A small CTC image transcriber, trained from scratch: 64-pixel images, depths [3, 3, 3].
Rows from block 5, named by matrix and row number. Each number is 500 + 50 x the weight over its row's rms, rounded and kept within 0 to 999. All counts start at 0. Numbers have three digits each. After the name is the row's rms in percent of the matrix's.
# convs0: expand 5x5 conv (model.blocks.5.convs.0.weight, 288x48x5x5), inputs 42-47, a 5x5 kernel for each
convs0.75 101:492454462543525461534543526497514545486438546569525483500538523440426451459475524544473485394493438433497512497506531495507540562525497463451431473428483554530457508524510556509490529481500548540462493496570542388441439541484498405464511540513462523500452429440515474424486482528495480525510553536522593436475499627488454499432504534381507554511488448486520510465382407460481525525543544457608619551514546509540467493498450509505483434413429575488481
convs0.76 097:590528559525518570554506449465523525473429457565455493494426532488528418486557539487465385508530459550465505582402491486462527433517488543551421477486538470492528503499510434576541479450409495566409522452461555409488438443503551525486536505457623462507551462557475452555396536505463550487540531407461505473518507441550526498483502556482519443514578518509487512659479565485506556546528551520591550581561528497493486515491503489520451524509551502455471
convs0.77 098:566506382367402498530463495540518505468448508494507471498470516611540546435565500502528419639481478502448531445460415467489492476544546504576498597567502523483484435513520453524474503470537527482371402529488549486436535530511479494436531457418560496542536565580505555558564515438492479479529501427457463510520430477422561476464453426498503464502442518583535482463584536506500452535446505494457558477568485488499487518553447588549466508331480492439456
convs0.78 101:539488413427447480517560518433505483572487394435498591443427510534614453451567442492527533535463459436513468471449426483496579475441520499512481500461420402495531567464451512475488521562503525474531496587485527505461478479568516585519512587432507547514557444505559479563501561508491479450538514487502527498469481519547454522496542497505538525523520535576567470529588492472463471532509467412484462492583473554450485509488564445522490545542475570533531
convs0.79 100:548488563504547366471477578599426548511506489540571584473389537494596499528468492477448466383535459428467429632482521427458530449566554531410454511499531503593485461546478536583464524479465537457436487480545527405520516493558674464451412525600496503535538450498472459468515494561484493545504582482414599462440522481543464529515551555462540552520527479493546467436473524487446546620564547496504537399469440453507486432488472532600456458523473518428508
convs0.80 097:451536444447455528483504434531534466515551549539538499543507574488499539443545495492500495501565485488440515562621543516411487571504449417457537504424474521555579434493521504569527451510592430412506563527412422546417500446447535527508430543459503503475513467459492601469612499420553585655572504527532535499517528528542609484534477479576524575554514489544539516542516561508592523553554522476530496460435451507522471496521508539468491501620453459535557
convs0.81 095:520483560558442521503615530502572535467520491497455570628488538489477568558515449564562507589416448477541529502556481499453428431482458484410465471489398505555482455453472389496514525521428429389520478519527516496559497489449593541511552543515589543562500493501503515500503522532439483425404561453485524474479474464461508511511471524376494450482465384506481519503332582540544425482510499473484459540570542519601507444468464500562459480604562549530519
convs0.82 106:510494404556625455437502546566437532562504409488543517547515517490537479542479456523470458554520494485425529439489469437524470528452540555435465513583534416388478482580497496532551470456481605569521500486554505538514510529493485475500525489395467546494524448515577477501553490503424503516494470414471461569582429513497611515575572417494550529459531445487489500418522531532482440457493469578545499464425510473524449521565401454470529485493541580430518
convs0.83 097:459518428445467548573435394578548433445492499545470534514494601480536531536596546490438406556490477464407475477457496469580462424503420554438496578485379505525502454425464549569498339399512529530348437486564503434512504468453472517480425572503493466402485531518520432491571538503536483531522410416457474473433445396563507432519455527473509424486570446480499485581381437507532365462501620584362543502554526485528545487489496484555455521455515559555516
convs0.84 097:473455450564453533514492535591538619578487545459479538540411447485529543479509501525513394479494512527479404451443500528541508539503466480527535492505599517585466457505572500538540437500529516444479483472582577553491474528551440462484506439437493568516479493542543477526553508511501501578426568556514548478472499485494491401477600556505451414528528473498487419408395525542528475499530481398443581518581487502552468558547413480449479533482531442460414
convs0.85 101:500531485467527507451541468541489474532504468543510513454483526445523487494486528551499474470552485528449530494548508480548477522432495670484521454456460489483485492523552495469446522460464446505481456501470573517405422531446517512528458507547576552455456516527536504572501437547498486415414489546428563522439489601493535472489470514588452535496586594427440511621522512478448405452499477482491469483520487510523492557380548499516526457579497438518530
convs0.86 103:493488546513480576513489427460583499373439514547542502539464442469544531447561524474500559581510477463518526553604524518473530514523543493532529524534462530560476438489499503449447554497503410472496480477518524496475460585483563509531401435493484481471501476401471487519523566546562574453515508507583543545510483527488479409472528480395513527544443384537491540345440556551534527448520515546591478516492573526474378420495384461465492542531537470480563
convs0.87 099:525407415496492589568467479499445446461444544458518487514526503499478537503489488423431455518533440477444510561501396428538500563443459470505453464468442575634510436437490556512431447511522481454391412497451549412413510466538499513443509532595484472481607504490562423471551485585508449517464569540496482469469449539519504461518560541633397524543455604467457448595514552460494558501504555476504527544487541436471572506500410528578491468478439557421466
convs0.88 098:504567527537513543601571514492421548489561460484487506495449550526534463451491502523526479487531501533505351438554501436554422534503513617583509447468557557574515486575552504538475530462429514563404467511522553395523533519485551591453559530525511466512478485535529575523426489581544500509527547560476404475552609497527493559522527531526500528559470479594540542577551585503487463501484459515487407518492485528520528558442540578538498531448463548462493
convs0.89 096:524499500543548488470480512542496471505511483476408498478445458464462464470550457503527465510550437488502546464435478521458522498482438459498472489515498532517564569425505483507539547490503449522540516527458533513559549482500375414432564496486449401567531641535477457553610573525396449591500592499481519467520546514543468469513594511411475512548471529485542496507506542501471485439524483430499473578483514417514588567506502530513533593508536505498590
convs0.90 097:555503588550526469450450465507486529539561506536430505589440543393479560486494488530440469470536463480479476553458432501520530432464508462478536550492526470410479418573466522529449448507554442491439463590518545508466614502547539467573517499508550594515490478555522469541449487514503493658497435495538577497495531526533490415492449570577503505538560489522541545553507497522509530484502532507474509599522565457411544445560404487479494527512486479465477
convs0.91 101:511525532574442426518460497455390476445548484559515417524472572482532516495494454483556469484461438522489477405410430503545488492458513471474561467461510534423538484629477404555493547396442482470390462434463559467506490471578469505471539523452583442485454454630491458488493524437427519486543517482487516480474484582487552441519593574505588568530485417484512563567397407465562512502546468483519460448479558468485472562496484445447546457483539455483481
convs0.92 096:525553532504506426484483452518409496499522564560524482519449471436423458455450459409413543466524485543491440468556531488598495437475587583522490480564429579522491418511569534435479528427532436492432474491546521437515464599532623548496531454455443468426491469418488460490529543580565529492529554528551529499611532578651472483472561554467473484444620604476425539502526510440532580578489573528566521473442466509425364498537498519510535510426449521488457
convs0.93 102:573552480568514565529462496512547438485451459549476586472519433489514511530540447441530537481507508583398469539537560428420471507454455558509480499505400452595541495523514564533513545548464565570480532461473489624497476538584464474508468489429567457518568468468417530588551584382523560579617403522451529467476535621499457412492537479428497463558446555480482417449525493530463458513537551498446486519516550504524490515559578516511594459556539490513502
convs0.94 103:540496397500446569551484478441555549556519470554579512470593534565542481616484453448378367505486467445404516443481454434459440558494557479437530595675479493439538590561536500524440542495466499503512530445429540494505477472557474522559459500537486512479557523468512524502495494520552601501476467588598509464448486510570559478467443581538445474481526548506440586449503566473550499526427435522469507490489501567499494532532570483462540587551542442500564
convs0.95 092:546551524520519525557476478580656530583487501590487521429457528501514489482538515550506403532572508489479520467424487500544496439493466520486461531445560553480457433556588516397400507524471489431432523508515435412549537552400505546494623587562538490554459506421474526486407421466526539504518575426469562508503482472549532515504546508572474442478484507451453475382499476537522495470452412432566551589424464499534545461442502495499491448487465504475458
convs0.96 101:497542541509446501558530518443518455445496500515464551557482439490500548523427476483458460515477454505423491490433463469470496562588481495472447455411489451518515487461474521487465574481565463508565477477505424529453477460524557496457519611520503516446488450427437403401526431582417493574470487506525530595477487516529576592474472442487520504497511474467518510600521424493551434473441505437558484496460525587487435553478482508485553521444502450448597
convs0.97 099:478473489548552602507556553563553466520523513468474497516523463424540541456485538519613557473553521543507477485490526459522484504491512498553479493503520515522518493429431449501580459457460529522437470535512476469430477425449511527533539531507495482504511522502492503492418487580460486418453580512466503510577478420454576510417447427558464445441480578563472474443550571517528463459459499578508443463533514509447482460525495459458456504478433478498500
convs0.98 100:473460530489493528550554534510519536547530536551475509477501448427519507456453387484526493549455513498481558490482588487542466491527517542413493489490417505423404419427485456537428516521528559475490571513536479559510562507536524457451487529474532541545604535550536465487449482521468484555505510580529385493559559454364477479556541424412570473471361477554510523422588554483516475406504536480475451535560555539518539546544579542510520448519518520482518
convs0.99 099:580547578533560487551459501576564499475513529551467465419481449452458462504402433486499541566507489503513587592442518553393514490459538456437408451496342417536553516508550574544491648590494585527504511503524517577440493470470533464519541513354493562562570494461456525572524397456481509440468493542488494508502525565383470534562599392478478548565519516530542487600444483468435461519434455464504401420465488569431554502506491531507477480453497529517531
convs0.100 103:522544527502544485586500540556507488446526533547491479481487473484457567509497531522614534515505461553514595501405459555547548468460547488463548500527472510498533473521478505525535473456498554551456514466493534434549493448553330471555607451465489516478458557455500510481586506530445469550493530450496552573502577571536495459569523552510387538552524490488547568489539558490526545538537500464521544505507536446549520484527448615454429511414644492519534
convs0.101 099:529487410478517526491488559532352477490559492407480542514457437531474452485483474555542419455499399435450485527436350506450554422458507443512497415531524573362445413548493401480477582538473528454513499463489453399482496493413436440489490592473430464520540485521524578568485515468467512558497460425448453558464501462418562427460470429566536528489384525547518530381517551546526539444446460537536524464480541483539482503503497546471419494530600527483497
convs0.102 095:425488465582481426482464593559337488514550570447554559484498420599590478500578471504469494429490423477478449515512509534430492569481473468432425519512564504464462542453476519551570495532490560576452592434560573479515402544553484599448454504401536466446481425406421413448440385472531486394455482558457516421478401454457470461547525475463490594448463509518515476465490505525529506512494477572506507529556512539509499549496490470550502498399413513452549
convs0.103 104:362463557528442448480488434465575534547468465564508526548547548522522493563449410431449501513504506445468449469514486490535527400493575603485476501539573532430480680506533459467581420450519512472469448553532422452439483534524504513550570514442455442557477502528470550495531564563514474619481482570600434424523498538475432545447497601458579564523492480486478506471397496502457496450466581494499483473550527428476567427395459555597549420548536496580574
convs0.104 104:545519531476471542478451504431477427391525483429488483526483492456545501448498439491427380462445492507381494517554508469514596560573495513564493482544544460405548546473435430482468386438464536587411528423594572513506475504500555455419494519479470457548508505495457450521489541558436468502466544400427538442387477622495463418484597398441516500523467543605496492532509545461483442513504526503443440483534526469545461491518505516464412481582537482414543
convs0.105 103:480528470622528458396374454486517464480513469472532538568443435538485489405401417518509462438496513551564432543493547528429515470489480431496501503451522463503529551416468543541508484499566509493472481506502519482522511446513499366507562488490431425454458557584499463457449530535493467476564602521480547551593533580539410440495509465511476493494433466436441417507576553438427452503474482528497624570419520464597617535514443490486531472492478420462445
convs0.106 095:552496493473464521501418458412462563587513516480502565474520536493426487487412518466427480484481507503501442466496473503520510456535480478501467518487535552499438478428503530521409465512501500429561555478487550445476563490567514569548450456523534527450497487508550509486447474584521510452464542510512534679534454479521636529474526516516531596572542636520479526465605479458475494489509516490401491481484437451532539538476529517427446518555545534492520
convs0.107 101:557620469484491477504464518486423523481508493408510465537439476584533521455537491463483519510465412464532501429493473510512462513533545475484511477540533451476464445503432443423477471434495510534536500584568452544488506514443611580484483500511588511482468516616504470476502596403408409451439392404464495462472439529430368468424460427455502546524422470525532513561574542556468492502529581555517483506530501617538530540492571572447449495602533388456525
convs0.108 095:475514469458489500533505455494530518411461477561596486505464526447502470500449469441565523534526457479442519592547520454539544515568515472431593539566433495501496484466436543548525483528540563503465529522537528476546524506589499431571504460505486515510502573568512469535570437410460510548464495487523601543501517445616604482428468497602541518535562562486526573489427443496540452425549488519505425543523521543450488515446541534454436552526467515541559
convs0.109 102:468486509473509500560508520488560508465502494624595488543472528581480489481427526489475540474535471394524518504492484521470541537487500431513477508503553435485490492461466493487564586501435429486535514501491458472459475495467451493526526475518557611522483541402442466418511431544470390558458484383407561512524522482555463529494466506420468494552512455567531508473572550431417384446555491534406460579532509488542472474523585541453460473512507449491487
convs0.110 094:494529472513541451450542477546421528566494456556517528470462508558493481476567538493463499488475534464448429433531450498528469457447533609519499450587476566536482573445524551493475434406518473520391378493488533359421455531485409439373406473380472465446579510496455432475567515456457462476426475535490460543477417438486476465421486494537401455547574550431432515573518527401440533581579524626517455429560507456515511571513448578536548513426527431473522
convs0.111 103:536483548593545476493619562511472499574546493551527543474461547475423390433449453539475520443517498445505501534423478558477448458512594404401438499488511473501503537604527604530500490494562454457500435522410405472455504484426528532510517532511477522521539488512602519515477492514457426548474410433439470408494515474522498510571560473605566484575577480626491424571471493445430628618637539500472496557463513462465504494527490543490439514418438521428546
convs0.112 101:560610552512388529513475500472546540437456477599542546518570463450449555552466471449489506544447447494518512491466491485531609527496565559483483500530503498492446431607645500408465598623546480457477486503488531473520558558536483433442452529462467547525538442469523473557521458526469536428506487430505540455440521554505504520557493476521572558500467534437503458517554423436552556495469521455458548542441453437467452442549518542434485582483544457497520
convs0.113 099:447517426526491459539420537484499525462510531495533518504497458479539540560489525437468497465532434424452513561457496461450407493540492477359428579518585514601509484478500544418526428512506477535473554537497527443452449505490523488578473525495459449471584541448427474497502412506572463515445495612509609544475455530524481464540543590547437489541609491436501509509492465553553452434489541514502466462530488566501512492449528460517546420571397504517452
convs0.114 099:462446475490471476465445524468474588557528527456470462451484466396381540454455470428436480473485516514521504451555517472506436440497506487492475454473535471481490540523455443571540468455347467486463521512475484507586524503576414443464458500556442499507517530420459512568446472514525497462569556575499445492443471517496467521511490538486487531580492488521473507509532527488420568434534500460488474507459551486552440486487440480459548506393423476570494
convs0.115 104:461503456427469560564465453549480457488549479430447417451526511502439478517568442482457495519444463481474494456478496508520531480474440637523378476498431493458558488546532496514475507483453561463582515491546458593569430494492558554493522418497524489593498462427543527449460367531534477513533493518555471536546453523529595484452513460499534433544518473533462542558496511455491529487413483573492514520494561524486478548461484516438541518538518517478417
convs0.116 098:436498517442622384458617503595482519580500524504590541469477550452468471517547413471502462388536515503506470477545486450415443515513474399420430518523567606421522484557476503530533451440490496512430374443487516543493541530453442475422540556472471458524466466548526516420333487520630471396568542536457488413445469475478485556538459458540556471414395512542489546431540503560521519523488510497494507513505476548411472510521573477476546560520409555501538
convs0.117 100:436536504519554466484494491519499506490471447555559467512579494435435462540495480485557550476436490557509420501539542551450486484469565504387448523523485468502557470516450474539433454341479494524539451506486497569529498516496480443499504521505548507598598551522498535507566498428485508457461470448513399405584508565562592580442489523548504452428433550589576492387450460492460524503535482537482452442533533469410464418492480442441453532444565490416475
convs0.118 095:525552513577533632574581484409466524487505496548642493415532579591523461531534492510488500575490543418433535561449485403435518478508439329475556466490496543460437440501470516478507565574499506544566513417471499580549489466517507536515524520442461433566541586570565594531591565481417502495515518491527567502559585460592520480455450574533520491501569522489472527606521440433509462514521573545489499467527579485447461471480521488541505428549519551595490
convs0.119 096:524484555472447597493472436541476442501482517531442519497498484516508537518455528532516493564437562481522412438558492454556440506504541408442540469481537526479535470507518477575507398525410485529446515472473500508417502521555389468561539451470585619599460592606561511520457512512527563539452416407542463500493453504462527499457492490553517492551428588494530502500590627543465500545538458464465470575529527515450447488497444458484406474475506548470533
convs0.120 101:512544545489471475537506498530443476535528537455556517533493564463453559526470525563532542485525495472546561523466506473527509499499476445463477501575439536491485448501539505469495625458540482482529436483539506552465470542484466524511553516467450543513439534429499472483556455446517571542478401495557545447398450562595435425506505536504499525458481466474555518510396491548548529478390522518554511452453527547593510469471403500517534510466531533598544
convs0.121 098:559538503550602468510559565480445463510483416533574486553521492482442495540541475466606618446477438561459511488532516480523478432527547529473515521513580551432530441484515508545531423521492590575469530388493516462563503403464547490473410466606475479445488623493511437522525564497392542432466499438458513556522457456493515579462437447498521413411528493489400471538473472569528503500502452539480557466417472548587480483494458508519490482417490541514459
convs0.122 105:451559422434512474463434557478490446542491458512556510462502631538468446566430519523480447426501522528507471605589442436576607515517546503569532537545407539463498433515512549461453455502525555540406477543460547597559540523623484513426540522526528507574471481551598544405480605509510487543562524490539426515467421475454492533462535505561395491425534485392604509410389471528560509432436583534549508520530471505455516555499496450546449507594452410400502
convs0.123 096:579505498568509564460409517521557443449481487525480491391446375453487443446543510445522421494483414546512440465486492535510519552497501412410517529496440488522525502437453525532506506559507536538466552512500438464484534568457524455556516579548540521542514554467579575515558454441484456535499442462444550546472498451553465485606596536461566550522441367521443386430444475409512524529567489457398491546454502427447534427553513571568488476501594565544512
convs0.124 098:399468517540517455468508509446498457533517431533465511491418417493484460526518519496542491489470437450468421442452489520425520542540502428536529546542524518490536496508487521480449505523573535508448433483470450557485491469539509486490514444475423455482447450467456469457521541477557461490472445609497502502532525483446467525528510541492497565560499439418560551448515484517547559465447530555599478452517539583543473452458536436552485450433497512590489
convs0.125 099:383407554478511527492479401566534497593475589495470482472516537466459526530520553520492552569540555547487573454475500614521411435422545624545514459485512580467416484493528494509527485429476477463477485501505474512435550570453542513473498523531513476498473519508561519506426485458542586438484556595584601602500424413545569449447508452501513536549470438545570530407408546560482480513533547540547450515547569456421488428464494458504481466462496522462460
convs0.126 098:541585520489487491448427523516535525521563512532476548578472578543492512482515544421501469471493503537422428454525500454431482486451441489463505519478442554516448461506594494492455562573499481493474419460458452454404467540511472533479514503502455476478533572528527513626622513536525534466445441524487549504574537509507548521489527555471466482584551492537496498612559423521403491571566551454463499481496500461492508497456529547480504506460556544444462
convs0.127 097:561524507513569598514510518527598523462577491506422506512516455370413519490587593514489494467527546506493427509496528587428578475499553475575536452523570545523490541553485463469514492589511432494557545466476554459391425493553535531535514520573584462498497485463438569514491486536531524394447516501519558460488532511432517488530503496620514495481569544539528535551500551498425448484501494603488488499500603551525539495503492498501491607484551466426558
convs0.128 099:546471393489446589526463518508466509430481521507467398455567506433458453543469463533522466434494526533458515507437506480543524514532488539511502483489478505587540501529506484523502523480480572495537544547571446533489492501359528478439451600529505454491555478503542537507531540468536418494501450502456529437464479373558532517529449515468553499471505549539498496480531504512561433535503501452504512443542469507535520523419524465507467441577509491473500
convs0.129 099:437475515520540471568553479547556598542441497489532575423475429505581458387481524493459505483517421451497571526497479517516458512530499493450440495481505462428483514518468457506580523513507467518443520529447523444478538523552519551512496515595502556570513511449473515462469508481455390506545594526428517451596538500444398506587553412567586501489437576474473449515517506403417507540501548490511558532441445461549549518427422448502453429487489555561475
convs0.130 099:474535543541539482534468471508513507524493510489513530524462501460486498369448508446448550533445451430455563558500536550438541459479559590477543465603428533527468494517570505469447515475425467511430432446467514568450547457507537482512531576470436459455475456475456514499620553547557481551519477558456510498395428539638543535488462504491503468514500543602544522520494482435452492504554453510386448480450542534484497453471461504546478455548466600582507
convs0.131 106:455580585541405467548558441500550516484454552467546486483600457428439543546464458537529501415507456548561488507511521577573518543493511485549497406510510524540519524498511449455477534555470496405564538517491530433505466541526540589507522590568548492518613499468433552555432458482566468577538576615476576553560587470530477443485505491578470474476570420350415518477497556624539543505434444524532502495507542427467524528491400511536527531388409480539463
convs0.132 099:467463484461454549540403531544473527479486479463456381417513556487420518492548548472482482527514480484533622493412410505567423432447499577448487529552426550466458464443546534455456515466437502449449453497486478371453603502485484395411485505460374434545532463435473478548478474447529483535585444591544516499409528620556507493567561653560433423563661541507448484494486507506547540480541526522473487414507502426503454504456473484493532515602565506515546
convs0.133 102:517550514611493503505513515515560455399452486453442457422414508484483459459559549486457357495463544461485477496495500510473419502530474577505534512450482572449470480485529434535462489558442471503540584477566574538498472513559550541511485505481503479498612557459462496577611521492452474461502492492485480519503445421525544504465599512519429415522592519469428519574459516469520462582487536494485444444541514507477541510473522552504554530460497481540478
convs0.134 094:558464515469472590528515546552501459454439538483471411439486601526521536474552591540483478521487466424460476464449487507514424464455456447545482450443430582532480532441542530516529524530572518432591538617516354516534628532395433487588478490460480562511526431488474417523475506463442581533507462370529420518495518418477594497520453471526533568551408469460544575439440430433453443392390469496428495524520503485473448456507490533516531536468539500520540
convs0.135 099:536550494479527464544511483530467492515499554392525497505543428503500463573586558489531450525622509491533534505420480519484544469538535378473436516446443617491410452481505511484435456429489453448459545417530459414442484491591572547504520574545473541506486478523474496526451546497370558488547512401480501535476438451510521499523501524577467608532401581522477457372574485484523477516521417488530487507518558438423474485513372449545490510530618566547467
convs0.136 103:518575485483513512513368434489452436464511535457481504532555513483516476502520579412393488361429432476537384512582535554462576565467522469467321458528492470476470526437529415552544500608459510454537517498464552469524415410471624524601461486542395497464477471438433569461529485553551490609497556452477526587551489482489483459505471410530554545530462451516569560523469475461448523467471541560447522393539532534521421485499529524513421497467527525457560
convs0.137 103:502518514427499519521534499492499484531585517447529498608521435422555607543518531525537576492486489458532484486470543565578558548563514405440480526656531466443434412548548515436502495514529516548516488541568530546492496516588488436469520507552502500486455478460541586514530502506578447457444519516460497501513580502532500514535431544498451489534492499486453464457443551549505465512488470456533492525493517491537515554476454542504481482558596570507452
convs0.138 104:524511543480484499502467519505525504429455496497440453430444486536511534438613415456510493633513464513525498549486524449503420498501388613484496424488519472570414508497389557528469472359460518434472493502453415497383493530449383438504534563454481529566507451542517596618490473551478498484505477488491423535493456511477407510501483405491569577609379552551576515543607515543535471436537505521458445465484467522467456520508491502527524570456440432564547
convs0.139 095:434558591572510475524527507487425434430473538506514522480570511606578562516500514570524431491485512490480457429465571498503435469562469434452498506530453510508543423477592485523425494496548540483508553598526534585563500453538623509550545552591477455590543604488494493453461395489470544503442501459523532535532481445490553530424533480527501488512533537579494472479573535545595502449472585529510474527466498524511452464500596576419504582568568469510484
convs0.140 102:452481566478496559524438396484446582459442540467446556551609490558502502532483469481558611562508469521486499443415455489436464458418503486608548462466534466545498487513522511542546584555487517546573559543489516591558481478539548527491414520628554457422483540527494400514582559544435489447452413500538567440514596495554501434495436473450387387456396532425390573573521409432581481465460457519508505537531545403573530542541531466523459448459432492464514
convs0.141 094:438544450482528541514490489531469543584540521447519526543480505485515534421543555505501548576535530526585382481496476487391526520507535435623538499614526572526465481517557501503495514595512554483459472474486511487514477405458492521548546469531447498474513640522533514483492504495552483446495496505487519573502604529506483496350467478547509463505564466496455458522473522498497399511437561527453533501572436562536488449480436565456476456392502486454360
convs0.142 100:518478387514447550541511510544499500559439479472539533472396485515504489383514515549602496481446504588503474549519496465457530500445366509496561562438456423569607564488486472548468570537460509493526547489526550438513480535456550555459429471524541512448434457590522483483432487504478491523485522532531439509525495503407511526565500474611503491539453457488491502540482420556444459521433550522494515411457443475465431432471468500532519499545584571442499
convs0.143 098:534578541496596464474449513488449513453534478528522535448500561528465494569509548525552531460421470470513450447471509526544519499448564540517501448530570524583479383486451496550437488510521548487441526533445438479546495500503464462590553420454453458467504463510453408441454450505493455519474425510560522568492527535491498441459466394580433487514390482516459420479571565425556478529513467570392435498479508436451534456487510508510409543472556448447502
convs0.144 102:494463518512536417466452476526497511436496480425467452436502429533471517538489440430527585511429416473534484536513499466524501425550405497476405485472481570486469419487500546480390519524519494450509514491494578373426408505527504484490400499568474448465442607500535509484551484527574509474492558595518460519547510506475539490432463477520570457526453490529446445496543587510474524499534521508566480515487443525515490452480483491514514480391489609563426
convs0.145 101:508526556500507517533514533415462454438472440367444454531491520497509543504543484558591527447490540567477386535462506548406483455525482424544464495511526519562484531536425502436503518442531449475510536465506469535579435492469421608470421470359483521492469470428487571471524505410497455540536481542440512610505532467516526524462445357421515528521422439562589511428548536505489394451505499503429421555532473475457539484437416546567516543480525492530567
convs0.146 101:515514489476403445492518508444522474530547475542521548477541510552615425398522486511494433503440532503514486451423496500466533494524495587572565545508433517504596534502466476520492504460461430480556491494472439534538573566502495514559600574481465517513449455495568563448435490536510561509527380443530370463555596530406462475546526412572533437491533527463425460589518423404460514516538546484529505480491453457512479545489513498551561469570508516521539
convs0.147 098:587538396495495490491506500458559495466507463552487490554447489562546430471509540514446434506514482493449482456489522533601510471554562424448452509519366447548549466407450553501471338476561496507462466549549539615510490525496372426531587477454434494526467541514401549488551476490465470615525495468466519533542518512658506508459450596532530491444423525526551527366533502494495431523561535549535500463415511425466466515481460430515544503547538497503577
convs0.148 105:488508479538448530572495545521518471468491529502509469459621631573549528576470489516498533535503474485504545523434473483434571497436492533546498445453530521390504489539490476484505542501471519418444599433489414508566442456475486526600593499563588574536499443471463446521388417441483542444461487551555507451457575502422413572543496571559511507567401492553559491485515521466460472509505502462538483437512520516510471525544564523386531540455418465557581
convs0.149 099:501486511438500483445493473514461479453506585636514457482507506498584583511455480495406487484445512483434544476475510530402442393562590506522444558561471493513447491428428510563542467507569504530355534555509596366538464506573508456523533398615501504455433561574512460380495524499501479430472414494496543578452421519496521500465470519508493467491481543509482478478501532485441460534567542610327521554461570453550544431520474547488526576425547459475553
convs0.150 105:542420443508574535424525562566580509508609617544439487604578521545507539469530532450429489487527487492560378460483461489417442493524503545535481466554470451492468426505455448504502505509473440540502492485526601492506442530467525584584572589475500589517594426458493502548464450468418477529577503447511471417476555609486447546626599470482461583551523486523500518489535524522496456495511459512460477496547540533481468579543535475495506538524482467459469
convs0.151 097:476497543525475426529547542475389463443514506430526509473531433548504500587493498487517529473542480545491503455468480475445442424504524495474441458477424495466476407444422508430451448493527470500399509483450448464518573524500524536513474440506531508414463485463555442504478558535428473510435527490423501478531550476470517505548460453590549471456382479455482555438537467498531414497405466476463425455512579396398485571573447454548491493510516585522590
convs0.152 102:454499463460381503468462558438560461453470523568526508419580521552542469558448494546400415515424501491483435486443519468375528463516508567599566623496492491572425475498539514429501405534525456491401563521487502410505519507558530443472580495548499532478496482523496548512501578426516474462486537492505525439427528442503589460498484462552530443445496519525464504487521528521470535545465529548436452434541556463593514528467498613485430517428523536504531
convs0.153 097:528488563606579597559503427559515539501384432528592475439448530530471517520503550432481439578528552513521527516555574481484519502475448484492487464474512386472524514399452442470533469441452548542489470552566509506413495521503413423498526509410499463424528476523469499582570554534510466614568481539503358499427520556444442436521544431508453487452502572602519470512460459515419552383449455475485491521489466513446563474529506456478539508459483435512508
convs0.154 097:508453519483541561587576586580439478502564467562568521521562569447482520468613512532544500473548466564484475603479532581482476476512553487496507585496549555423525515458473441454462418555587523435462649463494530523537427517593501490558529474332460592495488483506534471515610469488465499516434526480448535570400446519568510528559476491511472561525549528521544448473487510507496532583446451444575486466491473548553524513455485574508486562544540467467540
convs0.155 098:533552548518546484385461450515495449416413454489499543547506579510520478584460512585410499415529529505518539502494446576591545543467595465492523570504441502503515450499405448486574457487482504586400489534659574496519418458571397424448504435490481436457488525503529531552434455568547584526436479518509473459534507434448514414457477451456469447456457531485510476568544551551493503442554543523596524511506546495563483532566500494504526497579526479425464
convs0.156 101:505500479477443538493454486505486475520505480515522471488488484397420520578411524452485385444494482503454501495538507521490572552536484549556481505449514394506534470470457502489462503540497476515382518448443558560505473526498593546479501527448414480485504501539510526495593622530495520517545533443553556523468453544520444425455556563486520564534579528529571479459524492484380427509458466560396475479446479442546521484442461539479437493624460470440541
convs0.157 102:431455399488493469427422494553480444497528465442510544484492458484533535556433504516491617542515562544551568531507510458614541468463447494509539523536558510503510603476537492557513477455440456510475529503455519501372508563443454536580545574437558541457463432575591457474520480607518536514387562633552491423580528457518469547546449406548524588506451504549535462501540560567556462491402494460465507495483529495525508454462487445541433475385487576494445
convs0.158 101:480565472479441493508491424532462427438502482554552475515494511578523494429449441417402532460517551426508447469519464503504581529503514545626510452514494507538498586532503534482485554520557508520493439495479445387369573559504615480476555473577438523551554462419457543546472449465499498464550491458384554472503482525595561493541490648537528559526571438467526587461473515477455408499546492444407509545458474522568544468528560526418563597538486463525618
convs0.159 103:498516486496559509465421412555456550491470433420511507530462551520575531511662533608579553569530573533537425415478463545467475472500564585448477528495499449554522494584563514512460519520534527469412442471470456430460480543513520488523528513503452508494536500517488493476516507436448401525492488494502495482527533481432400420503447435450530509447433451581456423567438626488469451523462383479504573509429559578538460466437404427483465454385529523500519
convs0.160 099:496572598476453435478453526568472485488601473560573451511484560615451458504500486502549526452537492480527572520376456558590502425512502426513456472503530532505531402463500476552423463491464469422518433477517464599444463513505504458530463484417406520455481504468511518521600448441530538568478529519514535490611490500518482633496437543581553515465548549434457501471499493528503491536402492549511443395619595577462541609496536506596532487523508505518479
convs0.161 102:477467509538556511520537552545495593479506509478582523466516443591557422356458514567468572448461442450488543475415469429525548451438438478425491570589483505538477543534513495408486532505445403533524428461565504549490460552542594486490537442552471557594510509472541546433469469577460399417482537425404469536495508463467521527461365458446506445433475447449437472557577463478513500514501494455424504501408440479549435417442414477459439461437484495459479
convs0.162 096:532647487505494565515401395449473432470506525519444541548457591545568576436551474494490583477460475521531575489545471510484453505534563557469470512530454503504513466481591487569547451587545586510458494486523440413488434464516458541591528546554491515508537489433501469467426493602464500545544550497446576504514544527528490519479513552519551499570539559604525505444497419550487416584447417454514566488520533438547566445461427527537486415480537501470461
convs0.163 100:534581520446464542601526503486515423464458477533473457527445591487592547501546542521550462541473478470440451480461456440427548560429491513470563464564442506537600530458488485550524393446422485432420517544494525530425515430570554498459432460569528518502520573560483496514623586507497540511432461510448538585456477409507522488472508544505505503438491473498504507498431499552562520489513513466421491507525555413506491490564424595480470501440442555416437
convs0.164 103:531532559513524425477505478463432468572477527526540533467466503505535541512495393408447463479506488491581486514455494530478413478495472415395529562449415484485595581384492527506560421502544471451415483527449424516411546446462483590475554545537483522513561521388569479581543428545471498578536528534548473579501497490456526541478464480590541495499590468458525496647427387562552444460503552563441512456557484387485513501472366481533504490418552602570499
convs0.165 104:420598516479481488527563515508550487526523442509555570528488340456550552496540548451520423618516415534467560532478473430518498507472442569449470403399373446468547428371401398429441457450452468536498505412523594537584523529600461501498467512481430517534505459469517525457535450512451460460463447471514408365523536509503423498476457584462479507451568531522507486523502521541519330436575557474366473573483499440404449530493493446470472564462517505475543